{
  "dataset": "Morse code for random letters and digits, with fading, noise and interfering tones",
  "n_mels": 64,
  "depths": [3, 4, 5, 3],
  "init": "xavier_uniform",
  "residual_init": "none",
  "one_sided": false,
  "epochs": 31.2
}
Rows from block 8, named by matrix and row number. Rows with one number belong to one channel. Each number is 128 + 24 x the weight over its row's rms, rounded and kept within 0 to 255. All counts start at 0. Numbers have three digits each. After the name is the row's rms in percent of the matrix's.
# convs0: first width-11 conv (model.blocks.8.convs.0.weight, 192x192x11), inputs 36-47, a 11 kernel for each
# convs1: second width-11 conv (model.blocks.8.convs.1.weight, 192x192x11, transposed), outputs 36-47, a 11 kernel for each
convs0.135 099:142127119134151142123133168102147109137099124091141166140094154126129119140132124103118129106095124153122122110169101103109157137139139124098122128116133138136124180134122138078186101125158079134128116127068082135094127154172119143148167127141142167100126146164106106097152140089139156122098138172128090160130131104117102128108127082128130123097093093159090143110108099129088159116131119109102144
convs1.135 098:157158117123154153184089147123112161130100147132132089143127122159107122154138151145105159078133125107121127120159147116148133162145147183107144102142145143095116147115101119110158083099167143103136135145136114091135171107099147182119105082135110092151111144127155108136128132133121133135106127121113116145116140087154130107112127183103167120083154132091131139101121107138132152137123123155159125
convs0.136 099:114101102116137117139122127131133138111144124158146124150155190158173128122105093121101146140142130109141090122148121143113150142114120107114128118070130110099147129130154117123131094129160115177130169128138123143127130109113094134119142127093149123137115106117117131135122136153080114139088157102098109077100090138157107147096128114151100142154137169159132156113149143133103108117150159131135160
convs1.136 099:120112130109067095109137104101111138096108095086146102128131162133126115179176119147142100103140160120147108113162152172152084100104136112152107156087149099114153127112134140111122099151172100124111123125124154154155139129153172130130092122141149135120131141103141137089114161117102172139108162162114077129128115161126146123151097097159108107099150118121172048111092142100145122123124146115082141
convs0.137 097:110154120109105119156145158142130112128145110161138069138153139121156147123137127141107125117117173140139082154099156133126160150163141100106104149133055138146150113114101122146094138141094150134156173134109124095150124110119145165146124141096145113118112126100109155099136140141122130116172121109140125119154146114133131101152115152094126143130139118151143120110128088094130161145132139135119140
convs1.137 095:142113139161107080141142113110162137118141115152153111126127079099095084115170113128126105173136141126134112141131123077111141128134119079128134147071142104149170125128137173089123153075138073136110115111111147153082156127122147134108087119154123113116154132132122141112093127114137102160150146082124117137095130107090090126110085098175145086132125123104129149150088160110148104118122140117168126
convs0.138 100:129095124082146105148133123105142103124114103133155152134152097109137101127101107146118114124139130128118159120132171119089109102134162167127148103155158132134110124085133079138097181113067116134109113119116129101130122118146136127112136151154148125126086146132131139119115154134146125110114137119141109092131118108153117117180122161121129157146145138143129075105155137129160137117130095135138130
convs1.138 099:121184126133147137177157119098126145177133078147069162108151147115187128126172072194102128106159142119117128147138131121145122097121143110128135121138116156111134147140083167120150137116145134125133111121119117098166092149108102144129173161096124109119165127123148138133135130161109101167116118128072105155156109114153107126141118131127122114133084134079123121088105125139149088125098124094096073
convs0.139 104:112163087128120096158138165105139144117140117152121125142123158117107131123119149119167121169125131128134132106180146159128130094160132148095125120095179096153167096101143146145145110134121078137148142156119101172129093082128126138104171154144162118099115135136159113131111067137115120130135137138142113154148115166099136094139126146100124126153151102128087121113140134154153138111087106148153113
convs1.139 102:166139127098061140142109156132146143134104111116136112056104125141166139129078112087120112129118115102117105121091140090119146076103115118142166114115140132145096101145119113149107102163114116052133084124122090151117136130104079100105142078151149083086126110148132077133146104101134100053114119107126159156117116122140138163117137128163109137152142174140108155092133137109130153089140133145127133
convs0.140 097:103154125128101138077104139116104142112129123181160106102110157097118094111163114131101152130108124156170093113132161154115139134166131099120134168107128133094140163117125162167140118112106156135119161135108116095187108156126088169125134143135108121131132177128130098125169156168150131136091182170122127119116111164108100167139111131100126131149125151163114190097145178128144135194114118181136054
convs1.140 098:141091119133160095126103122111108128106153145163098105126141089103161139097144072149138083082164098150152187118120128139116154136095145127119146135111128120130122082123158123122121141119151118133111139100130093130131109115108134139143143167116132103131127102100123157105088190130147125117125130089105115160148099124121100108144079142134181141144160164120110103156169123146084092126136136089130080
convs0.141 098:120130159112148161091104158152164127158129115164104163190121113125109104183139102142115091112126142152117110122096120138110127169125156138122121127135045135126105154113090147105095186185139084117117104130116085158146154125136110108108111120158158142140143133091120151146157113111121129101140146134096155149111126168115097134144128157126110142075188139131123186155123103092091082124165099130116105
convs1.141 097:103072149129154131142085126150089104075139105114139117159123123109113118096105136118138106097120124146155132127114146141113100158144119088119161109083149120123097116110096088128087144154091155085143101142112144105141133145183130147147128131133112152097141088156110147153112167147084107123121138161137118194093101091127170142124155081107121109155164134114117088140108154112105157148089163112130122
convs0.142 101:106117107134105096138114136129135109157118129151135160116088131152128104125131090124105127112134106130126128131121105121131131154102115097160135163114102098160112155139118171138162115145139124121121085161088100082111139073158143097127146163112136182079145106098142128122111130127174107141137107109110115148163117110146090094127141116160129173133116184177130130128152102128123183153155122124107086
convs1.142 102:128106162106147155111122162143115082109110127146110146100152114142151157131106163166165152106084053113144154149168133127124082105128139158177115125126132127105126132137093122108154112140114134125101138124121146129184130126089129124131106116113097165122118131121096118123109110113071159147109103134119125192141093141104139118094163102093143136066115164061114130121091103121135101156133146129143133
convs0.143 100:095114118133080111142095120107191108120057139114177083117121145132124123147124125138122136141139094151102102119124170141142083105114172115122130115144135114169116099088072126190134109091117096122135133128084109167153104156117084117151165144100138082110121122112116163067172088163114145119107127104117110150138187127157134118088102183175156137096139130138147088119115175173149131110101114087159138
convs1.143 101:113114082183141147087127124155176139147115128166091135156138156159128079112118118171082142164103107119117121108177127136132155150140143144139113104104150089140136122144166130139133138110121165171126146133107099131095105138176140101143097102133181124141115144088170137145156083144119128161117115128110129126164137118136107130112107103133143108098159136142100127136122150143107104107156121095115139
convs0.144 100:132132134140187106106122103141115147114095125159155130128102142133119136081143167121084142192110108099133171138160104132133125122099111142145163098134119095110148133198151125074148175102137124099099134121116153079145120102107102097136093112149117139130120105112126123124123134109139118102160132146135168107146119161112143163091141130119114139126135156117132134125094108123161133147196118147138101
convs1.144 096:169125144102119134106128133137136106173169179140122122102092135125156147118140093171131155135102088156129125108096152148162124109171134118144179155166088070160146168094138135054119160149128130114130143098108118156149174104141154095130140132133123129092151137147109115112140162106142095176109122134165125124121114177089087132121127096133082157095126114126117123133142102114127081133172104101140101
convs0.145 099:112175115110083144131093127133115135103111140131126166146129137135114118135148120113136104156140131103118177130125140127091114121129144145126128132133098132150137110121168172095114121106137112161115186104162122178141127110153105082109153163107149107131099120160136116115154093169144130134090110085168153126121145097114079156110134121131138131117118124137156108107097141139115129118120117100143079
convs1.145 099:152133125150120120156130097148192150107136146084111134156109139106150121159157149167137123134059142154130107152108143128123108119171162120152127083141140138136111140180103112153086166158114121094113100149131127107149159155147141097111131098127162113083107179118155143112097118083145158142079166140126126130143155099127126146130150121134087116141086142133132112113148147108124143143136146099087158